config.yaml
encoder_moe: "expert_choice"
fusion_encoder_head_dim: 64
residual_init: "none"
weight_decay: 0.2
Rows from expert 3 of block 5 of the image encoder, named by matrix and row number. Rows with one number belong to one neuron. Each number is 500 + 50 x the weight over its row's rms, rounded and kept within 0 to 999. All counts start at 0. Numbers have three digits each. After the name is the row's rms in percent of the matrix's.
# up: expert up (encoder.blocks.5.mlp.up, 16x160x160), inputs 0-159
# down: expert down (encoder.blocks.5.mlp.down, 16x160x160, transposed), outputs 0-159
up.10 101:502502478471509531600533587521417492428399490567503424546431566562377408476471469404500537445574455443491580450417518476503486467464512435575541535548502447582467562528547508555597513489480541435456522544516550495463512549451540479496500442477439541510482513469568549600520425493537494531514508471610458459512454487491442468586550465450525520614583554513478470492478433490444561499485514562545511467515572453458528540562515468445596468562475620422511507576502475512463533590454527
down.10 101:552519590597474549464518615449439528450492477580492422565551528439488496446515509471436483475517487455474413523489540448548481490404576445442475529530540570489527565531406512483447443510460475448584510609551509585488527545554499475566421526465416467544466535457534472576471455519402544429489558488554544489473433541520573495432499458460515484461434488467386580532505498519461475501457484486642575463552473509437457492475555488594534569518568491497502527547559559452555461437417560
up.11 102:588506471411470566531513542525463491499353559450541487519441569559454464482537573520554453470478521488503476483536503568479475502503619522474588517537525559555526496507515438450530416457500436344498478500460455522397482532476533445509510468459494512501565539498560558552472546512525500482406476481592483553448454506439544478581578493535561492525512486576501585494612462490490479516529502505492487446509500346453462433572468384469509445548522519437466518378522545590476423554552508
down.11 099:522517581470615578431563470506514473490473464596583504622576563438457475458484540422463469480538477392500509513462541474482402404451538480436546498498491516498510595475420390585496431460445435522567467617470600505524495583516446468553489497479420560573435428517551525507500465460456521488566510462538494475498496543493560562493456461596526436560478521501458506496562513453486485450441583513478501459490447447470531486486491510488524598540512417505477560554491564519546456550372499
up.12 088:455420451474427503541503513476524566480507612368531554488494467482540464475569574494496475500453553552545455522512647499470448516525453466465498419475553602467541408566576536568438483538569547488525500453487420523517493436577487449535591507421501429447560588540501483402481530491623522502488480478465476473502451533485603431484510527603496530441471457516516571503443468441506396491486479467497394521425457555582462512489461525506460513477547561466515500412589507510526501586507449
down.12 094:495464515466526606481499405463388503539455412464489560483639506437510497524509445442436466522520471447519556460501498465561448333493433567494478502527552513578487559509452469529599438586470484554575482558458539529508515538485560493572456529470400565507516443502478498461448502456538475543476506513519511539523553544495532511598491472613481390489534420481496481428479468381499466472528538481447485477503487448491546487522529463462478474476571502584575610561398457572590483521481552
up.13 095:446483398436384527564540545516455589482477572403494567482509556520456513473566582454536472495510439569518472485462618492474481559471468517415532402507528585477531505512504416504550464511541511426487520518473450587519535520561505511559583490414438481430500454553486479438454532477662450575483464530441441462427497551474558490601565457524493433508504445456442528432526462461534450492514518517501399443479462491550533531572478467509440477542531485508478527407589518547500441618486501
down.13 096:489459544527562570453562433505457499531450401483480501503597511399531538524531376408419516508519492439554508524520523502600461358480457525434505485516640504543529563492405473531537432503468462559569456564488567521548515537461485485513447518470388551537524456493497462467441480440499450568479561484527552550533540559532548538596523432597459379538506442471451519447477538432504448447493494539460470496528463499455495523514523455518472505486589462555596581573437488484569490507420505
up.14 113:526494512537461563514536551461518502509544431547431589543536533507500503473491536478468575492542463598416505537406560485420565525472419565490509452567504455428441529420491519494509499462494531502493522503446593500536571508525519484496498535486395516468439448525471412496511492499564389603580509515473542357443544511525371554604488390434493520470578566465404437521431443534532519491533525459520530471504548569510541486538492476576480440440462474487502445581464405437493568516410530
down.14 092:522414502493507547463533496585512508461450527350481526466441492524542484519499498538499479488489470407607489486517444561619428427495502547538430517520626558550504539597535550591542523434437470523535450432517466518609476435561612493481548489484456497452586555542490438514431537485506519544442503486456458563453454480461511455468470516456463533527512490554575495444441497443591500572533478466449489496559521515454489578459463562511442513383553600497492459450430453591417458549542519
up.15 094:526518549537597588488581500455414475508490447437509598523577496533517541558571500530485443545586495552603598508522490509592571425461483500514538412400516499502499424498471504425532486519462455600487445511495450472506494492509497499493495433529499564445462477408428525462437497545539487433437500482459543433569501474590587498490514533510461536531499469527491583485448531509571538468544458545491429483594544447537457467545377497372478367474512540476475451466461454410482488423509417
down.15 105:470561474445384508569448571489520461467413596477469448483329469573402402491581562531547504495490558520510465466523469488506521580559564494543469533460482460544517549526496598521448564529498473455384536422514416531481520461548498531447505449553467432496502565518547496604570541539479508517491528532473464427476417452467476425462550497359436558523466538590511530495527513525419526566525466509578522498478515483499475494467431505570567509520460516491457444434510515563412442565532474
up.16 106:528457470463444445509440541451529511458500571498543516541537570509658460490452577459534484508440557514488503623559478491545458549542502548589447560504449465466531469461466553481467439415502516407468508464438463434501391515450527404497541519479560484547508599518458513442453482542549531577500410498538476532454561497491506537543583463556547527413449527546549610542478475477569483484494529418457560500400382553535511469452530445478478602465433522456507468436451519465479441602561488
down.16 111:454548543483467501536499486460546467470386576606506503570441488538441429481569525518583490523474480502575555492585467480453460550562547455568478547461448406552440471512544463529493505529465507467358472471545515480507504493458458494404436484508523517541478476438460459559602519429490454522556558620557555521524500583440483473471568488471455601578483600557520458540486492512464609576467493552504552470460568444487423533574520527456572462526416453529526404459468445571429487543468529
up.17 087:452473429426377514572506536537481548491424627377532577500487535528470491479534560434570461505529531517580458536468593491455505602552508471451523429480521669539561450561529419516503468478557483422484487448462426550481527482568447469518544478445495463451526539491531536442456501465624480493460493450516506524450444541413657451568577532584496484509502439534498563459522481486528457512518510504473389489459455467545481510547457445469447474505530529454533512431562549512521468554483484
down.17 093:486511544505561615471492443474431514561440416460480521519629530411499547473514445434401483511570501440607513493507519487557444354453497515459518497505594509565505581480423438553531439517468443572571447536480514548510482549508543526549450492486372562522496390517510504453476525459498462545507531504512532542523531527502582529586491444559494418504483499502446520451487487392507426432537547488470506472532441445477550528530509448498457519464565469590526616548412486568574476528412503
up.18 084:507485402451388548547536499523519575452422583411543530460432512505465463513577644497506454533508573535591398512524518464472495587627539467465540455467534584563517521519496453512482489477527473400501454464459443540495483472465499500479552414453551483493561556497471538518472521498581477468384461515534486560476459515435625444560511515527536530518461440523489524435578508536535490555559510471474405466419433414498496416483486448516418513499506533442556443410500511532536434575549459
down.18 086:519496577486560569490540453485453486545427469477524509529605549435486499485500483433424500511543465401579504456519464478554416378484480541469493511505545471583499619465384413574554464537454425555586420557535532556550509591499508501579437460467383553508473434487524523502485491441454477543522504520538559563521512514454594479582473438562493408542467452503455515448519458413501492469509560523479473484551483481451565500522517476496488518518548487586587607541413525558551456552413524
up.19 092:522519532455477566482412470471537486528483515591526498596547465528490557515499519544459599540476486516396555595523537513482518449474463497478406483504367499497403536380547508491574529379420422550524487400485489372451563484479431516470504521558512563515486418498523464565509464577454553581601552533470609514517534570533398480521547479494555485495554641538553534525484473540464484542476556497421513463455417498512470478458469469483512509446491407482504485549464458488489549502454486
down.19 089:515446461520540464411481478616556421530512496534565531546517555498541579491442410479514541525549449424533544473444456482641444455464490521494492496469582539431394553516518530511562455442433536599520439517422615466609478447495482570541468528479439595427545538526468455564434445404543497565430497411514550513471510549497459468545448568494437552564617458482530497497517437460564513555518486510474503488539516529496439539507505541602485517480522528419561539529456515512561542447565506
up.20 090:506536509442441481460449468497495598467575526448530552512549498519481523537480599529504496493498596540548509526559545463521487557636517520549450430481486518460483465484489470460502557498550519624511480439531496498529518493585533586532522465508517441379504530552462491471501429456591504538481380493327519475528472505428524479540490501500451494490507450522519474513407494533523433504508487499451386482377496617613535487419488529544427500410555470583561467511507459465533463552571395
down.20 088:455456438503567504474511417586469459553449508433457567549559529455561506547457423426454513510530531402584579430551449482632417371479452538521447490520554437572514533485477515484564498485483478603530420488529546533565460519450574527552422438453459606435560492446423466469427490440579508563466538524562499538549490483472532468575517493525466513570547469532568489490546422397496528460493584499458454508487547508484489523504534502473523444475517552497574543511405424562566444539485518
up.21 096:479482531526506543560503443508533489595528430489501577518504441504612595480512435543551545513542507488577473583517480601536549458463423491489509492474496453538495465512493493448543501406423467564425455454452514496486525468483441562436474525559521543475573508547457482483456586519575438536481521469420532477484611585544450626510510486547377516525597513488574508507493580549513476570531399501437452405529473565503454523499520510537404436429533415546468520523435483482400475412473420
down.21 087:538528501492423480495493547523530431422421519557466450495408526484479512462494523517538472522497559479489401521463462541512485604410562501552491556543429519503584459532423469508384554417483469386472492480484453560469456490582493536419584479523480451540550548456486505544544501593462501506465580473520484403496407506525516538356572504413525551465423556526468600517491511501431409596463497465564539454514455569476406479478495507554512582454502496443473386530549579504471455505488493
up.22 116:452478474571605546531561492519486432518399466467435553544483466473469530391541395461548530465547429436452524487476489479605428448396419497524562562502549528560526499556524465580525446530500504508528499570485555480591511467559541570498556544464384412420468505511577524495493569512613429571515491492453474528443527541543463591528531445455459482474575545474487496500466451406476520465471483468543520451607546567463510557611415529566516426493481516443472510510513566532521554502519548
down.22 115:559457525481511622529467449445454529571587391509512512476582537439516603469494455469412482517535489503439539563421608430520510455461412520527524473511536540480556475510516451447580428513503524552553560540446515506524531546540462515541531537473472514513562459568559494420486446529509512476523456474472485460525496521662462554493418490525444387467503477400422428444439538480546402510572542443532485504542434591545515462509524447519432523448595444496509487599511527433564567487537519
up.23 102:472440441460413456570474497472484598430520585384523569451532502492574464460503567435493449497476545561562444508487548499504523555608476457521489415472528645526538448563527531538480497486570553486491516420495393526529480500544498478540560494409559430440493571492497534397480477497641528491446437489491498504480480526432633421501492531569542511456447433529498551503452463471574435488485483460484402540402462536538494521498478505496463532458503586494525482430567502462553482604541483
down.23 104:453514493473523590509508429475400507543398417472468556491564487414498494510544440442485482523540466434604532465555485461575437349520440535492459485503556483597514569513457452510594470578518463573526443473491514587518520553507559506527426485487417542521531402502476519453482547456537450537495542552499548582535576542486552521593496467557465430498486436523512477428510478389496473459536515507430508496497480458494554510523524471441470417496538474589604624497409463592552472524438519
up.24 093:524585530511569479469503539534376468549444440530534448466551506529460482528561524558436453549561524511484519408501499478432486462469543456506525487448509477554487592456394536422503496531460391492570510535547527505447457549472581461515488423519509568532493569459508561545503447529430552393447504509583500472604457367454502481492523566483620477461464501543435494474567490533470590489512530524528489469576534354531493361563455445390589475547527516503482512498508542478495477451471529
down.24 089:571518510454502466508486588543521503474470562563591411517449543563428490496478525463533459456521464455490460431440525469517505531416612526496485525511522493489401628529456519553500474524508518452487432530507509499505501476563499468491459429462392463552372557476571521625589432483409477466490450505529595556457460561452558470441470493425479473574490479526449519542506564510445504555524442487580504410547558406470490483469432500531553572630517507506558483449495586542429422484479434
up.25 107:527502588554588476539414445434431456449499528457473533561466529509511492507513383460588493506494524460534551526483490573525516448486492412611554465494496567540491380507574458526566478470500533540430460472517385455447422493528514484467497536477503459510480470414566470451482455505481458452490453462365500550462512470499517544473591585609505563520512531516560510538506522444587541496445459496495610586563511549497420566562489492373552426532431553487451510465594529458502547526561469
down.25 093:462489493479431615493468544500476456580503378542435498489520404471489521538578486533470477534586595564453561518507489514491484470496484461567468473481488500496543490461470490389519528473480479501473556428414493550485528595459487575425518475598498426466488478567500469486542542589542442493553505486487383385531505478588358559561572459467475552510517546533467436486498458433495416570541512507479494487414420527628504454467547448498507479450519432442397438577488481489501522501571465
up.26 092:582535552490521570474501414492566440566562494590578474536438475504489574441413421558585524581470486487413494543565476542457562506505545503474478438514455480454403524448532506504515512432436394514506444439504508347445528438405512531422501544559517525566549578563576486628546463581496469514519499495543607518527520479550412474517495523493480526493542558491542502550438464562473499526472540505414554493460512436438474509468451512474528514460428479437515459515459431452467615465558491
down.26 081:502460426619566473448438537534547462481488521604513497531528580534532481474423525506446453453545397445496551433467401501656372489456529482460544568554514472408432534450479499512503531537444525582520421529489575498522470508496469518597413483450439581481465510520475526535465459397466520527408469477488436513455518551498549444444466468475539541481588500427488572523474384405523554541494518481508581559502552543472500506471536531585551546503492522469492596485546476532536454457541553
up.27 080:488483489516466467508440476453494444459515542552552443590513482551540492452544470532508518503564518484437550528494467506557483490507563563490470560478409486415439471435460530531481471498451406422402424494460548428442427429384432447422432462566529426516416506477487521556563547575594584550491462472488555520494570611514464525506569448579592513495574560547489587548489496524444574479437544462483464429492492434485486384546423516500515520464414465416413505446468533492541491491442513
down.27 085:442509420467496524481483463593485473518444510445467578517469488509522497557507526562543440512473503429596570483512418512625446437552500555599449543501591498520458575540586554498617501461474499564480469333506495531548514440504556537460524453450494583440529529569519508469509466497580475549467495531426421509543470417503453488529439487483459542548582514521578496431579496372539522520569499468445428499443557570559505525527438461476437487434525522515495449460440502574465437562564463
up.28 105:501473469511509486530488520552522549438577503482481526484494474543477499525507520605463490502557447580572520451555491480581593552560461423507510428446505485497477533518473523447486581524512511648512499533538577488522571505483516631515420425469560526435441476466492621468454520446532403518477491513382482497541512534458509490545453482453425559558514472478462462468366543594536492463469434488538441488488578651512549522474532549574536436487497481563486519470559385387480482477557466
down.28 101:440517472514566422494525496579478491497470536414443554518392458535565554480572455513538545496545510469624501453506389544599475448475486476572471486533619468598568495540511463553522549485508495459479475426499468572605419456549601445403495426501510511435560499479408517459535536549571435537459471455516461531552457498430550535482516494414506552550536551564584495465533558487493524476507518464464451410530537529500513579510429539470423444519467526509447469474419463609435527534483428
up.29 112:437529546503506517508471425487599354492513513512451473536435419497505458436541408572572586423480498480435491540460483517526542470464480515485457514567501534532453587482523536501498463462507540462391475492430574402529559459436538481471465500565431421511457493494583476563495515451451439575530484535510556551467537526469354560541573421512446499552657532520548576551533550553480570540504500477540574501585546531440422546544490524519543441531487429456482490524471524464497557442434548
down.29 125:614433464479544508543378482561495447476522548493574517504438514485536514459459525477547527521468421408521584593392564475497387530504472555577511516516566462472498466502515437592563519443487518470444523499533474463587476448538510404496505499353531526408523522533537530491490453504545512479537458493504483493444430431574552492424485497494557463528476594454549452522479451491583508433439521510502521505546547543510540516560416524552463615462494601427536428428513543546491554590582455
up.30 090:506475441469427554535524561525449535529430616434568518577434524573489481468565547477591476461512513555576476473538541497481478530562567451469572479527545533499550474552507454526511473489517451377448478492449452517404492540492487412493546463402501439420509530489521532549506535491627449509454470484487479530465442553452569459589577452561540542581497455508497570479562457472518503450536509470491404440436497428510465435613509451536485420551482529393452503390545570550485431584524472
down.30 094:489506544479565609449572516504436492502436443533501549570600552424490562466490459422401489496586444390495520475488467432531454384398450471448496536498543524579511606470388436542533442511433447548601461610531551588547538566483518509561500494462398578535490406497504517519465475459482489518529497497524556503539500512479559548564479456566507453523491491482434517415494500414501499468525600510486484470545481459495515483503530489503494527486519425561521563588444519530582447531395532
up.31 100:499522399458472561552514599556435547532403561472526506580447547563424448455525539467579488468498456484552511469469580535466489514485579447463598482534513548510531490540516390496528468518507460398448515513460490553427475547484484471516507499416465499476541478514571540564497551501565444493439523438559453515456449561471570477603611480534518515601518500507481569435580494467484512460538483535508461440517532403506496481625491427515514396604488507403420490392567557562494444529529502
down.31 100:483547560540614579419548519491499444530463439578507497544613579453519553445486464423377476499566474437439479494484518450574420405389494486406547540514540524530518590485372463543474440467470461518571462624493557531525539548464457464574508491508452554542457435518546486525481488471449503487535477437562522488544516514520550568539497467544483426500487455511460540484523535450456483411504547507470492432539414500496542437472515472515460570542585450492494582562474519495600463490376530
up.32 098:469493478397444512570465546508545486438490537534482436544424560548394460501458420502521625414468470468446503436510493458425517496449473495443401527562498479530520580462540514536570497534531520442484576528544540454518562570448559453493465500531453566550514518480495429557449406433462495606532487512550463570485492502452374479573560440443484505625555532504564456467530459557416590600493531554535491437518572455484475555522533565524562443584481485518492531571497500471530489526484599
down.32 109:552373535600525539469478562548536475439554496542495406504471474413537484400515450397496563478533417505504443561387576485526464576452478463474505524486532544408464494516515470586492486470483517433495506599485529515575484458528479497489485598421455481490503567457556525536440491423450525512494526428539509493420455482521502430439466494454507501445486470333419490481494503480565477502441449503587588524599476532445450529532547515612533571485512580466554504514579504425481537528498561
up.33 109:486463467507514414542508502439497573502541508417454576428511436529583503463521476409515442543494485551554509508495504532550512523479377385484495424421528573497542419563566504521523526499570569527488551465514425547576443482596464530491532539439539444466494521454495479365446514475610440452482464484382486462491518516544574514449476551511490502417433491474466519534394496463585447498477455465504483590477471635498549605491448555466493422496508558546502507448569464481474534554587470
down.33 108:501483511485473569562470368437450538569462396455405585447564446445494510561534419477499452499471499512559537507564491474543445342532432521534506471506606474577519484521525486454626486579531553569495529463489499504513514566457548468526461507483477590505594413473513481424479571495556443548490554551444486545521581566519484486591495503560462432511558476491499435461436557456510455436501452485457508506466493538539584515495509458459480393481588494571584555516418436493553543520523530
up.34 096:485574515462442488550476481536514560548449534525566568489621517515499580480572484481507473542550562511514504548530365515505559523529407495484416497401443561618494497512409442485579538439451478452507422390458472471507527488441452538495551469463450503471493533476600606506528507531572516548443482560497510601475542542539570633542498495573520419512473513585492500485527511520454480496514505424430514442489351464517525479439507396522412528483534419525558531530470513504506458499513440
down.34 087:545558527469525499473486481518474466538436560547506516576513517473422480550490558522491454600496513414552555503515504530509359527559575440474541513527450438482516506457446431568368537496511458532512429435593499556460476505582486522544425467472505487470498466476535516494515488475467562423566604534489493478502529459455606457422526430545496521489421565563519568638613418419487443514410488558458546551497504457432538481508493565463566534504470513516482530430517530624523465571433430
up.35 079:538506429439454520504459530533479561506453604443522555602448537601481489510524606521583469464470597508549489506547572505465475542594607518508578467556475534520504454509496461429481498488489507479422474469472436501384477515488499505497545465446496462412515525494533475553536513470631461503421502448482482496478414557432575462620591460596507543591536453507511554486549461525490456473520497481469424427432519496548483434578501443523476395557489475411418483405555521551486449538537478
down.35 083:489532536511565592434576481539457484506440447519475562581585585435519572488476449423424494511591449350497530493511485467587445380403446526445464523520522518540540578492395428557590460465464402542579446598547533543582505539505522462546474480446431589496494431514524517478492481467508501516552506466561520496531464533491544564545489477565483454536485513539473493482528469411480497462493629506505468430539489502495510492506526492493481558472509431531523554555419490538559490560358482
up.36 117:464498467583574526525534503555483474573437498451417541548479482502479518406557413518556577487498418475469504481466488494556436461370456518466546521541552466504502519548550426551523463502524527503489530587472512509595553459573545538523520548448371442401501460535559488477435574468557353592523483464391480504425519585521435574530529407443488492483583519489481451495482455437524536498493489482540541447595538554498522553607440550595503416514476488492454515475540574546485505498523545
down.36 113:530412506512505607510471480452492498554568394478499503495527501432523613484485415423439544516526496501425527564430628466526497446448424499508518483533545563504560449516507454469558400484448538528535545581408520486514524493497472491528561551524450528500556500525544458451440478496501496499531503428518499476523459542646462570517466514537460374465521474395416450423469574522547396490549520491541420486512449566557463467487542481533459502441601438479522501609470519429542612507548531
up.37 122:482492476474508589496400425543586447579470559546517474543474483453498552519472557572432589478439522443449531535570501526498465438461531564456469559548503411436492599459437457507446499515512401492577510515486497416530555453415456520530497490527476540527555511582453433580571559523460547543501482516529506543519510569489412467507567498493560514473522481483600516521535548495471512613470534529475444475530443373551485458496443510546481609458482342530531539487424577562555406483461526
down.37 130:529410517478551479496518479590575431553605517489608532525505579522526589474412440438476513497481476498477537469430528476477459518485514601469517464543489482448467551485511502496543499451429528499510473595497559385630450462458502470487495468457509560385465535480494516564435364438557494534573406419545571555495464499518479471522441474490483422600592491439503465477475525597558555486513549533559401496512582487539571480488462554512536498532484562391565468519461467449493526489561492
up.38 094:479496462435367495538518538524515575460494614413500529481522518550500427500504588492490443452497619564567409499530530447437529556650512486490465421520546569540529484517460571495487508501536561464462501478500507517504502515456513505502553458465506417414482617458482545496459511447618510513399443510490493544475428479436559449607506457500539528524487439513460525491547468530513500465527508440506360430396494484520542412444550480519470503481495616438521465442496465457544447607555509
down.38 097:477497527518567558481511424515413490473422492471434550536597505443525502503528479452478502533555465412613504488558435491617413384491458518496466484505608472607494560454435447575557469502491435584529406513532507566569466517508579513542415496446415572507516421464489542473497536459515463549489549567530556538491506532423588489552504450551492483531474479531515524452488480367508501458482525479453527469549481495433521528537527478477450478462527509586569548479403459615547430564405510
up.39 105:531512506499515517494475413461573376530548518549485521495497438485548491504545407558542588437467496487402528574469429521559511486474527551479427515543468517472392569426556516499515417451525544504420460489413557347493556425437521474485447522586490443500453464508530466567503525482480435595524426530476539551442589535543367559522598449526450478521631565519548537529484570545544534526473481461489595539566556473437479517509484473516546462541486442465483466546428539481498551485461495
down.39 093:570460461462542492502414494596531426483493540473585538445403518523557537464464485457539506463505409413555603507484554515571438551464490487563469543530547464473482512520514428574605500413438478523432460456532475463611488377583532487498503503385490581392561522537555520559507436473531516508519499492496515489451425467507526493462463517437516484555554549503561486496537472453575510532443485504462487512543576571487515544520407526523498587474499582423538449386463516578415535570563440
up.40 093:483452515511457435531530486430539559469512570447466541445481492503639503409504509424545452547459506566532489515582509523530482558555431440545497404463494542466556401562596518586504511462601564421519534433509398493513424480538520465495537541444558459513543533462522481408503509526592516481502450491503542498484482480509576489456495585513548492368427507550516534565374498494579449460458476420462538577421477564466508581472467507451485493467488615487499474442554495468494567574584484
down.40 087:455501494449492586530471405432428505577554402502429550462584457465493408536560457567501452514455502516500591475558498512487447422566505534530481482545531472525496502502562515457588485628568545586487550436485450510471543581450520531528495515489502527528504410519444509417511541483556468523470514577433404494534580536493462520604502470559428458519563445489507447432524509422484465492571515456434531532412475522549573459529600461418556415479513424571525573465468463534550491509572595
up.41 116:490471450546577490514552548471420520564438416463454522485464444466538562392523409395563507522538424466502518487503472534582456511377395420507545544456588498558518481576515434546601518490506528438462538544457446540569466546586512551487494536470460497446509446492517478431491509534600401496452454471414479484421575545570507624493507492461489525454502579475443466495488498439552528530506490455533582547576474536422546566586435518496451455505440520502466495465536539519427549538571533
down.41 113:546474542471481630534479456428467538570574383533491498461555505425472565500517407461439498530497499551471529525480610474489516435468460495486526468486531507505529491535489468416566425574480562556593562538469529476505550548465421516527503550513471527540547468516608436491468495499480463484506518507475516528514496579603435532550442579564429399481497477373395426457410575511531414479527465479519497497470459524533485477476533470519502494493614412566588505632494518430526586459504530
up.42 089:545461461468416500510449510480495556454470498457567504481464465446532519548561604497488447516459644590543459501593507490521454544628570500519551421497505503477526519473469487517454530502494432402504472438465371494447449476476465476463524450494568508490612574564466560455467502550608514463406486485497503559502503544463594528523538517496546542461446470562541561476552524532552514530536521447470420498404367473503526446489486462539433557475466481492581478333529501486499452590545489
down.42 088:481514540433554488507480450506434517552449457473534530522609527483403490494467454492466530506531444408518533429537456458469457377487533583497483468507526455640467600479466456536545478534428468569534449601581508520550520575454551490586452446495435527507441422454493491530468442438521441502556466529522571586547509514456578476605463443550477444605486466484476452468542508467487533471475574559493493514501531444458600540495484575451502465565511491569580572524416451597559437565453514
up.43 101:436467460487540531571457484543471453417453592476555461583424547602391465466535430480570561457547522418560510480439440510528488474466516482528486525568463522531509476510517449548529539504497487453464512511477521476518505494476496439495442461472423402401424542412529530507454495426575493552532511493500498616455451591431535513547595489484510560637636549517543539494534467491485564535437480565535463386528556403486448565512482536489567426574448490453434494506536535544523482548444525
down.43 103:480469512550551570487482571446498453462514410562479446470473465386532493397549476428463545447521505472468497576377593505432385517439478459505594508483565522449531543527544447533479510485507495528567569606454514521414512563458476469542582537445452477498518487549539488500493510524456466473544541394554402439520475421556475542518489446492507517445430523440439477473538460424531425446545570537521513530490446572537445530526562462568502590529564474450466490596551534483599575556515577
up.44 113:510515460534558538525506507505402490586427486464441594561512594523496543403519439453584530491543428487510475509419502532508452503419489459466609539504539494521484444506500380523598434478520471484447526573451480537559551543552518563508521535436403478394474435520558491481467563478597394547508455441425475444410533546532497583597539468514484497491558529493457449494508473453564510463533492502488542452577511518481540540642517496551450366511485520501396510469555546544441503504522520
down.44 104:520490557526513614481553512441468523545539379463482487488588497413511584497537438440408526532528553517520531570521585468526567405476446495511548455529538594523631443533470490418503438493454502535601546518467461564499493573517465529506542510491492487517559482515520467456433527563484526474537555460525495467530437532627476570519470528532499419465444466463392489409489538502522378471558540478530417459512416568546432465435531488510431524441601446491491510594491486407540551524483515
up.45 102:516435450465558555503571565559453524543454458444458506521408510448496560418508436456530508532451365450438456494464530500540416449390473449433544553489553419523529509544518387544557461498526461468564554600503478560549543486561583550554565590473478492473521468615573504475503492490521425498520476367480455482452523485542441493536470507434497514439484497417467413468504514435555500474491549533511578476569501539479507591599485555550479432522461509488483522454528560551502521494580610
down.45 115:549448522515459543538455524440507559533575439533504403493555528475449539438464439479430506525492495543389458524477630420424559501427498482452527494502487485461531494519479515456478430568503559484582631611447519500461554591489404475552524532529487504562490467539550440473491470467426469476530488434524485524511486511583436527520467545522459411474501448352384486487439592555513451507551490535566477471492456536505543450440580493534528530565558428541516553612521501416537566453496549
up.46 076:461437431467384532576431484545508558495515625464561560558500527517477480550513606495502514467486585514588511544541603487475407561622504498517480418552489563495478475532526458482516508501529546502477534444459495482500548483549436538529578494436465398424522558562493529514528507440642521513470465483425458508501440552465574458569551486560478506525500454510501508437501443454505417488481453479489327433374499526580528467464513526527467503508528529474492500479534524541558467638512471
down.46 092:501453535519536591446526435540404506529466400454484582511641523432520574483498424425403500504545501429532514465494527472618436343470439561456457499495556539569531552450434443538586444530464476587574470571492545535556466547505573488556438503482402562508483456495473460451433482439537510550549545503545542537525514519490557527563474472564498432519525430496507506453493490414515473460540568490456471458531496489479520480525522460465457489492563474551585589576416460525570492523431553
up.47 113:468467480555518495519606526499512499566464447483463530485456461424548522363559446424516546471545422469481487475462514492575426502408380438464515524503546474491531501553529480610502462530539557480496546575445537547622492471576503517522554557503440459457499495551531500475511577537639393537513515500458483427414564560579454555502480451446478482432510587436435467523470508418513470464485490427556554476589524560468540562586421546586492471501486543446472484473498517542456578547516564
down.47 115:549414519527518611549521452430438568552553385480468498463582501407534540483484420477439488525490487538452518542470583454513475406459439517496521463505555568491541458526496494436574418564487573546568605567455510492497548549486468522562534581483491493542543487543531471415453497489508494492483505490456519527525538562584451523537458502589459370446506430373454452446405542457518410494534502449523482511499457527531492458498541448500443509462589450551570547590507527418555585487538582
up.48 107:544495536439542445462447467499500450440564537514428461496539515586513502593486547536496487487463596536468583565508521603526539527475533523553471475515397532456488401407505517473479446456514517508457472351496501442352444513521480456476496503545490504517545525519549433506504550520392599492483587555498517481518502411502499486462504556541523469528503506653570647556491470520423434512500470516429540570428430488509473493434524432417505465570541507539442519462523437491490509463435420
down.48 094:561468496468532601468468496461503544543566452615523487476539526490471510593447519524420543470516463562386640527494532445511480504470465494490454468527419516410459549411515464427482479491447495532537611482493507430440521493424419542574485550526549508515526517578617465497539424479479500501506443513491444449531532511561414463586458495557478496474554489466448418456483435448523512514504494548472541615358509550558520507445588405467542542458499417451536519570542519420556500461541520
up.49 100:582478467427412545563521529480522533531485575467568567581451549550581483509553561500617495490478563502550480575477539542475517475550526501488532469487464549458480422450552487507459391428484468427475487454388426459385438484449482441445560535423530506490539512511565511539504569560556528502474495465548517482458476541510558530540605496590546580486518540516525583538485497525554519422526513353456450508454452506451404422510456427517482503469454516353460436423476538487474480545524489
down.49 098:399581504466493547500554456465478493495362459571428544547509486433489460504558488470501487494494480359561546471625419531541391360444477471540493585491516510647538541517451452521477503505471438552518503488496512570459545566482459542520517513477447525552548427492517516474526523476482486481515574556545465484559516530425511512547515444539481552549459519622477461510549481393395507481516549502430501437467471505494487499518562492445486479470535433536484567498433495649525433569435520
up.50 097:505550541501546559519501459483544486495401534468553469487393459490494468468631522518564475466546541517586489502488479478476534524620580469518513491526548584541481500537485527555393448524488509466487425436455422438458517407456523404451515494458554514477467505471578483602527507493445503456479577536622564570536446489473582479485499556426462546536473480605479522458569610527518535464498397442489467521504499440443368419492402438498481505536510560409530408449469531500523537471495493
down.50 099:544525501532538507520504500441413572534455484537514495478570598500489462514455525527399413464485456413443550462469510419449403431461516542485526609521457549536498541502446496542528431604496474496592515549528501604471523547528510472625459483426446492563431478505482522467530457487496566381482457560492469518546566503477586496442413427568543467488483442520497506531492470407424489445451576453512551463487493412467592420454508468448494558548496551576541585501543563613563459488499507
up.51 104:491419482490418455508442494459509579464572543465541528489508499509580491533415501487466473489487611548551498513580479472496506525613504456531439431449497532475545465525485530423545545502544500571536515434503445477532469527476527559558462459490625437426498566530441517418493405469594508513449426468405516489463486473480541502523498568512486541447418410515530530475424503525562419511490535471468435572356439613596555522449544522518455490449523518502548498431500489450548449603624449
down.51 099:401481475436504528532511441501457478549436461439436598520503471463485487539530442473510505483502521449624551412586389521544436370516474540544443467547580453620534557501519519491589526520501501557517455455546461528544490557450598503497452422454486575458525421443416530463479513439557437584549529542507487587570518486459555466575511456487478483582523487570522485427538507466509539491499526498437477512488552491498577541534513509419499396504520491563547540470399405570527451592486540
up.52 083:525545415410418557534554583521428507497378596449497503549478550588455458528527614519593462469507499486511497492480560524454478523521586507484570511513507534508478489504484482472483454522514460380450484502445477515432541559493504465495540443448454493474502497523550499605519509459548490515449516499551439467489441501456552445651609447565510520550547478530498575462573435489494521482567497489498428363464538426513487411579483402501496459586540555415439474421547498568490458556447510
down.52 087:497509588539607618430555501514456468528513439528541530566604585444500553464507467423425502478566464398505505503478525438593427360433477536435509498509544539507486587479418429581516387482419446533597460608485573529533519531534473472553489493483337541549436452519555464497466458460457522506532490496539554517524484529478570515525475451566507455555470465491458541481535471396491474501515564518516492459549464479461485473493519497497467575487503461539524542577448526513561472531396496